From a checkpoint of a small contrastive image-text model: encoder moe soft, text encoder activation gelu.
Rows from block 4 of the text encoder of a small contrastive image-text model, named by matrix and row number. Rows with one number within an expert belong to one neuron, the router's apart. Each number is 500 + 25 x the weight over its row's rms, rounded and kept within 0 to 999. All counts start at 0. Numbers have three digits each.
Before each expert's rows are labels from the 100 texts, of 14848, where the router gives the expert most weight on average: "fires on" is the input token at the peak. Only what is clearly more common there than usual is listed. The data: flat shapes of many kinds, plain or patterned, on busy backdrops. In brackets: how many of the 100.
# router: router (text_encoder.blocks.4.mlp.router.weight, 8x256, trained with AdamW), inputs 64-127
# up: expert up (text_encoder.blocks.4.mlp.up, 8x64x256), inputs 64-127
# down: expert down (text_encoder.blocks.4.mlp.down, 8x256x64, transposed), outputs 64-127

# expert 2
fires on: "p" (64); "i" (32)
router.2:501512502512504503518537497524509512485497484450459479516507514480479504445501506525485463508500458506500518548478499479532496535498503532527492500479515499515490519490492493474479508506511497
up.0:475510499503510523489458502487480470519518486511504496476490505489479543471524534547498551521498521483476530517453574532440517479501528543528528489493534478488508528470453521474533517495534470
down.0:523506498485491545531508502539487511519476453515476486508511539494493498495497471510493464536454480506501459509460510546540525480502487504530506497471500528476504489535484444480509442504522533
up.1:468507457469515466495506517502476523503482505494487490507512512486478478487474507474482466497531469529529477494523483501494503474520478545497497461508477510543485452499563481484518487476461518
down.1:489475522499494496535504500472501488499487498511499525499533483543505517513504523497562553502534537505480522472523484497468493466486478500498530534499563465461521517519481526503467488518546485
up.2:505539529509510461510513540473520470437492473467453491493507507488480498514487499512532447486486453548480512520483502457477520506485529525521494523526511488514486515512465502525499449473440590
down.2:481511480482456553496503503494512555560513531495510500468483516508467489491472456490542477495460524535464517494516488500509487477515528472472463529503476527517454498529503467472547505445499453
up.3:505512526489535476486503517531480483485498444514509520526433482513517446480520470516502512527440498538489509543494478522499507499532520508539462490453497452544533507460477540494509445517474510
down.3:498517517504462506487494477504501508478520479512508512487531500485483518492465490517468492467519481495450527520452508524470492496497517455505494440443474510512477541492532475439521499482457497
up.4:543520510492488507516500506534490479500523524490536503470498491469516459498533452544493510503487507506506472464485511493500550513498504505510445545520479469502493478473490489484530457487519494
down.4:498492503510505498493485496531550558489532498533499481495490533521492533503488530492513502500522493525522490497470490528518497508530494498486461492478454480532494526555529496480470514481510507
up.5:488533460530487472527484518447469496549518487511475499499462471544547505493494505532488488520494531490502494488484508536474493506553506482516511502527462511480519465505508522470450504488513510
down.5:473489503484480465526523527502555489513496537522521483483500480510493504515515497484441487504520506523496483536502523497504495501487505465448485527500559526493525512526509507502555459479567515
up.6:536491492512565499494504431459475506470505473496478481522491472487515520495481520482483510494476465502521484581536514510492481496521479493490519477494468496499511521481471490516497511528443538
down.6:506515514464472510520524505456492499525509500485469470442523460443489459524506487530534488513468495524471511492487494505520515472507472491504514494473522498497507467467471476514553505517510542
up.7:479492455518483552518505484475554532485474500444544509478481476525522505563521499499511482524494509493545500499504498506475445480443458500512507481528485488504516506531482481493525512510457496
down.7:524505505497476490506497532524498466504477527519490475482537475512497510506459494458461548516467495489505516479494520483486538482519526480485485513516470481501507502492498484491454514485478488
up.8:507486520469499507417449536499489497479491492515487502512533528475457462494501467523512518499476523487528476517494528500511492521494488501475447500499505521517496473504492492489481537472505512
down.8:492527463527511465536498508510515500506488487470481501524471498476491461521545486494529507482509494491486492487506516516463476497485522540536488513542452507520536456492462498475429513503514494
up.9:524502532525552492515490542476465456501532506529516555485520480499432486482515493501528501462493491498515483502499514519509463528491463545547490487488498474453547505502468486511501502503461516
down.9:503486491469506460451509510546497508521462557454508493475480493489517472511502467500487492472474517503483497525508516513516472516562524495525495519518522467442504472476476488489504526447539491
up.10:498516524461481522521485526513493489511532514483487522521520513532493487485489541505513544454521513473491511483546501516483495504515481478497493479485544495488498512494555507480471469502515541
down.10:535461484504498508533495502516497498498496538486498519511514479485546502487501474539477482497523509496533478511497521503491495466563537457429476475542496487479492494472505490477504487521525497

# expert 3
fires on: "c" (30); "g" (28); "t" (11)
router.3:496507500486507463539524529474472552479487490535526513502453469531517520515514538541488479471517512506522453544485509471550509446493509504502485492511488508480514459472473476489459513462521531
up.0:507507510494494485529513516506473498563438486501476479459515484550527520469451511506507410475527497488497430484467512551532475485508481487482493461472522552506547495503502474497501481470519511
down.0:517488529498513538466537488511501441462496464507509478448530481522498514511498505513527453495483532518519449479476540506504511477477484458511519518504518519521515489496472495518525501499481489
up.1:491514494517471509488494475499561477476530486469505498504520507509499508474480457406505494492470496512491534516518482503449448521455487541534470486488504492495473537528484482490489498511463481
down.1:466491513484497495506488537485539511508499511459489503475547522536507487499500484465525498497498474484480490494509478498471515507526467522481513494521504515509497467488555542479462500535512457
up.2:492508453504498440480479555526473467489499459522506474520473467541450525508476522505510479533522480453435504477513527510447472470493515459481476442498462507520466460497481520499538499519464528
down.2:508474487508514480519499471468522519473506482500518473495536507522520556509500484502508453485497448513540484491486493501529521551496483507497533480561491464449493492494531508480447545462530525
up.3:488509529515516478550540481462473512545485536485473448468456500532484513495536513484485512501523480525475512488495459467526486516507471535460542480533506478465478504522475542483533490491491503
down.3:519511493466527510451473539520554501485514470528503524507486516490489499447487525517494513476507503500515496524497450516501474510491495491490514536480492544527513512483535512516499529502522496
up.4:467525505559511520483523532466512518503538492525485522528509490488528499499500476504490492481528495496522473512439477508512524509513503504479501513527460479459507516462518520508463492464541517
down.4:483514498493508512484522483501447489489508474536489487484502508515493439506444534513531552529504513485501501456522490468476485511496456439525480543461479492486531497509505462471516490525496494
up.5:472481535525484457494480500479473528521488499471488507519520491516473531463448533477487508505468501471513493523491478476560495503493534499513485463484555487504480486463549508486479553476509511
down.5:487451504471528491536481483442503487457473519507499487481503482522525540501490524491476493486544460499501466476512528525512507491523499516503530472476504529502531484506504533522447486533472468
up.6:520527504508527539506501522559519474489524522454487507482502504506480534505518498513536521502523488471516511545498504496521489472515512484509476486492486541496497492501506492513507448487474527
down.6:524474473540530553496476482488473460514501491530546474546484526487466515502503503503506503487461518534531522524474504433507509545478470467521477491517494489505536544495498506550479479465488494
up.7:507500523522515451463516511532494528487507479509533508521467474510536501512552477551480506475511524510504469505489510475543522484485511535465499463485510515484480491506496496510514516468519536
down.7:510463458502497491528500557465555448477488512493492493496477541482489471506463502467499515528457479510471482484518499475495478528499492460515502538498498465527478541513474501488493471540485482
up.8:464533516546537467524503503502543530449514544508519491453517503508536487508532542506511528506516510482534445530490508463509524499489547510528432474529498524501509486508507529485509533488522519
down.8:514486547550499508524491478533510481510502494557493488517521485518449531487530494533467510473525500511460466509472476501463495526467486461536556524488506460495524533516463524493532486518453545
up.9:502507554532491489508505501545516548489480504509485499467524481489481510491505533483524468491485506527479510490487511483483471503467495521537528521522513476530509493520538520484544537531518555
down.9:473514501491541471486500507489484459510521480525510481528450482498508518491520484527479528511496520489543486534521505532536487451502484466530503510511485486511483493512496487486486495480479492
up.10:477499473465505519568481495555523519493508493490475512482520482529481522478500443472464468531481556500470511464448530473544537501499515484507479539486515447531528519507539490506468506489496497
down.10:548461491519506534502486503438485448475501495489493491483545467496486505522473491542464509510528520489473496521462490496458510458478476533513511496519529515517471478516477499470473522491495500

# expert 0
fires on: "r" (30); "g" (18); "y" (7)
router.0:483518509530493470536492528462529517451524485497512479503521494500524482506489481479499533498541503504462509519466529496474486496499485491482467513547503532494507538522470509494471500456502462
up.0:501516514526521503505484558504487527509486505502511451523473487505504532472560528516506547482537497543478531498461489439517476545492505489484523495495505519512505489512502487503496483434445502
down.0:522521500505522487480494532569454506481511477505493519516487531484444529560468485472503500492471495486476500568489533481461496489473475458527471496528516512525490495548501503458509509484520491
up.1:489506446499518524477489466509488503483490462488483501476514484486536503481542548493543513533455475509496508506494476515493465520469482472477483489474471492517518547514488508479528536510489480
down.1:493465481506524516476516492517513480521485540525536491491503502500530523530517502463490505501503472535505487495503447477513449516524522552480528512489489522518501496478485474541512461479508542
up.2:484492511495514472512520493551574486434467456481496481498474472505501500540488498502502517496503515480502497532436512532490474522464566505505498549492518503508467552490519517518510475511535493
down.2:486537508518474476527493492486462498503531462458505477492515481489518477516454516491509547527544512539504491468529463513442451534475468494533538481499526503467451528465479553491507543517500530
up.3:520526491516530539526492523510498499469482493500484524515488517515500490526517475513507525542483486501489465484477484518485495470525484496493505506510519512522512516504497488507525459463479502
down.3:519480453499473486467430517492492508455465464515510480510473525520486545495491474541509521496479477523498502483501501494488446507502540492521516473444482496519501452527518532497462491524510486
up.4:494505519494546479522508510555490459463494563534519508465542501516482469488489496478528505487504508489479474504469480511551478512526496531524469515481488474475498503491516501500474503478465512
down.4:491499491485494513502486508510508503472504520465502525462500505465494498488552489458524517461500506541493508519500485528478559536503449555509497518549470522540492515521521507498488509511511490
up.5:476501517471515492466494489524518554490495537473504483560522499473489558513466448509492482516501493515499530488503530492525513522427487534484507445469552494482512465493481485545497473494511506
down.5:462502468470487530489438519518470494468502490470522518511509506457495504494544503471461480462475489492518487517497450508517495468491529498497529509530517533494488507481472515500499474482480536
up.6:507523475489512461510502493501516507512539519521517513468458466503561473514532542498460499523512513516496521461448500522495482509505512490512502534494511482491499487497494510487501525478545432
down.6:563510559471491512470477489492457517520483497504453501496554507485519508492535530488487477484506527498459466489512523530521450538473488534496516484474528493511490484495472479544464510537477521
up.7:496517499474492497513522532496468482465497486540488511519474537465482498463513491528518491507532517495531496493569441497490509551477520540497488479471477534502462526469531492507498505445501516
down.7:486468510520462473477493492482467512489475493479536484463517513482521472497514529503441473477420494517511523491509472502506479495496511529486490505518453526500489508512503500515476463545484492
up.8:476465473505483465480522478490530523487500505478523505513510538526486481529517460486517519524509494488464529490473532504489522453515522509466501479481485525522483481493501505515514479486527512
down.8:480520499498520475514489493482517499487509534506472496503479479510557510494522497494512492453469488522494555512489491484468519519467535491508548526447530523511474500503443491505527511506510514
up.9:451515521510464535530507535514499472480496473525511519552479511525483489455501546483429493497503484512498479544548518499517512530485504502455476523520456541483529495473526503478458522484480530
down.9:500476500523471527521521529495483499460510530516489527519489527496501481515530490506509457499503513468504506482486548483532501515488498523479515425476550550489525499500547449490471474471511489
up.10:499474479490526500531515523450507509510557503532501497469502474516556539469468449493506457531529521513493506496493504506493520444491498497443454514456519478477511488492509466447489489573504499
down.10:479476546428497452514530500503561453550521524498490484536468522494493529468539539474496512536483465479487489511506490524507501494476485473484456508507489435480507488463491443506506485510469510

# expert 6
fires on: "o" (9); "s" (8)
router.6:514487496498496557439497518501518477480544517480486506502524505473495491552477458455523529522501506494532536478507507515479479530450481474529497501504498500522484528509496512524536495535446469
up.0:505478501476509471498552516490471515481480516455502461468473503520498515460479522481527523502472478459526483456520514520466490464499508518510545503509498473503492468523498494450510455471507507
down.0:517544547476461472517498517427501496499520538506525513500447509493487521527462448476487507526454521457496502508482492458487500519488443555503548504488499496511480491489476455499483548481502453
up.1:516575491490456515484483488465525534479464516516507501500464527521562509475453534519525503482495522508522454519485466511536483518546507549495504504489498512507476479501501468532482493522481531
down.1:558493458498514505467480481522512518488520492484494460478512536493499468471534463507484538518484487454504498553506503478538496512507559501502477544498509479522531528511471516499517522506464477
up.2:474473523503540504536520471501592468464539510465485456481524512475507521512506457499497522495509451541434496552503499506514488470495509532510504491498504526506494468527495527495519501499454486
down.2:515487504526502467539488481536520467501500477538513562524473463485501488480559475522543502555482485472484521522484481497504484459458495478486510491493499497495516513495532473523509474509516490
up.3:533545497521423529477522480458534512516493498550504473539486486511504461477488508505546509502495503466510492473517526469532444525505479474497525487480477492474474515514518558548519456438494508
down.3:509461486499498474519500488523480484454520491500484524514454475476452503520502471519497476512475516498515481512527456523487501466503525513543482512476533487553467476510519473485486464535491495
up.4:486554521473516498523462525483501561496482529509485466504502509496457467512545500510531545531490489518466525543502506539500512512494554466514486499472501546517478507525477500498490503470494490
down.4:499495456479527464472515503511474475484511539494494496536472454477536525537517465468538483474478493507500523475460523526509556522517499467493501462517518471498515513520518442526486514510487516
up.5:511470478519528498526500482510498494521499470533550536462478513487502510470512482525569507490541516522493511522481477515528488487558538452496478491495503484516463475504495489501520490500543552
down.5:510454522481491502508481497498502513520525498491526453479538490479488517497519510510503490531483469498479520451482492507491498490483472535501542461472528478477499488485491521468489538538483474
up.6:511515537546476498472479489546524508543481509495481473483478509514476448473520463545508505468469517521534501518511539456496487457519505509470498472503502482497501517474515498478489509521510492
down.6:511456499523502507527525504490502446513512490492501529470508471453502480510527514491495516513487481531464482451531553483512504451489510480504521482487512482477495471513505486508504519519490486
up.7:490475514522503460480514532505567480476471444475513493526494462515521463523479504468529507495505460555539522503487471451473478513500490458484510491522499498531511500480468516545501514491489473
down.7:525528500499513505498523532475494509556484527445488461457514520469523530470503480494485481534520489502456450517499512536515469477465546540487494506491554492473500472481510507493498499485503508
up.8:481458485537545494469508482509548519469502519449512566487488514524505505558486479489543446450535472531518487528537488510472462494452479481468489490541478513498542461530489482524470519445506510
down.8:480477494514516492493512493489564464498505508503507495486511488511493479529521505505495529554506458499543497501519485491465511496503515518518488488451531511476491473471515541509533517552474493
up.9:493521499498514492501521508474503535474515514517501522485530502474516536506475537512468485489479501492508463518489534510440458493454504535511501507473470504494485572543501513490504503491516451
down.9:546489521505480526475555536482534466473508525500480482483474504487529509466513459518472521524477531485497476483524487532536499496506494475466491526469502466526468544480515543492443509543492469
up.10:486499505449497494517503531503470519534481535470468523501481509487527474459519540495501518485503448494497488479504566485545565521497510502536487525484478517509522489532500489546547475500510467
down.10:494500506478492496480523506494526434475500490523511544444483514505528516499526547466514500452526509493505464529492494507536516475481483495491466488502518480532535521472500509535492530480516478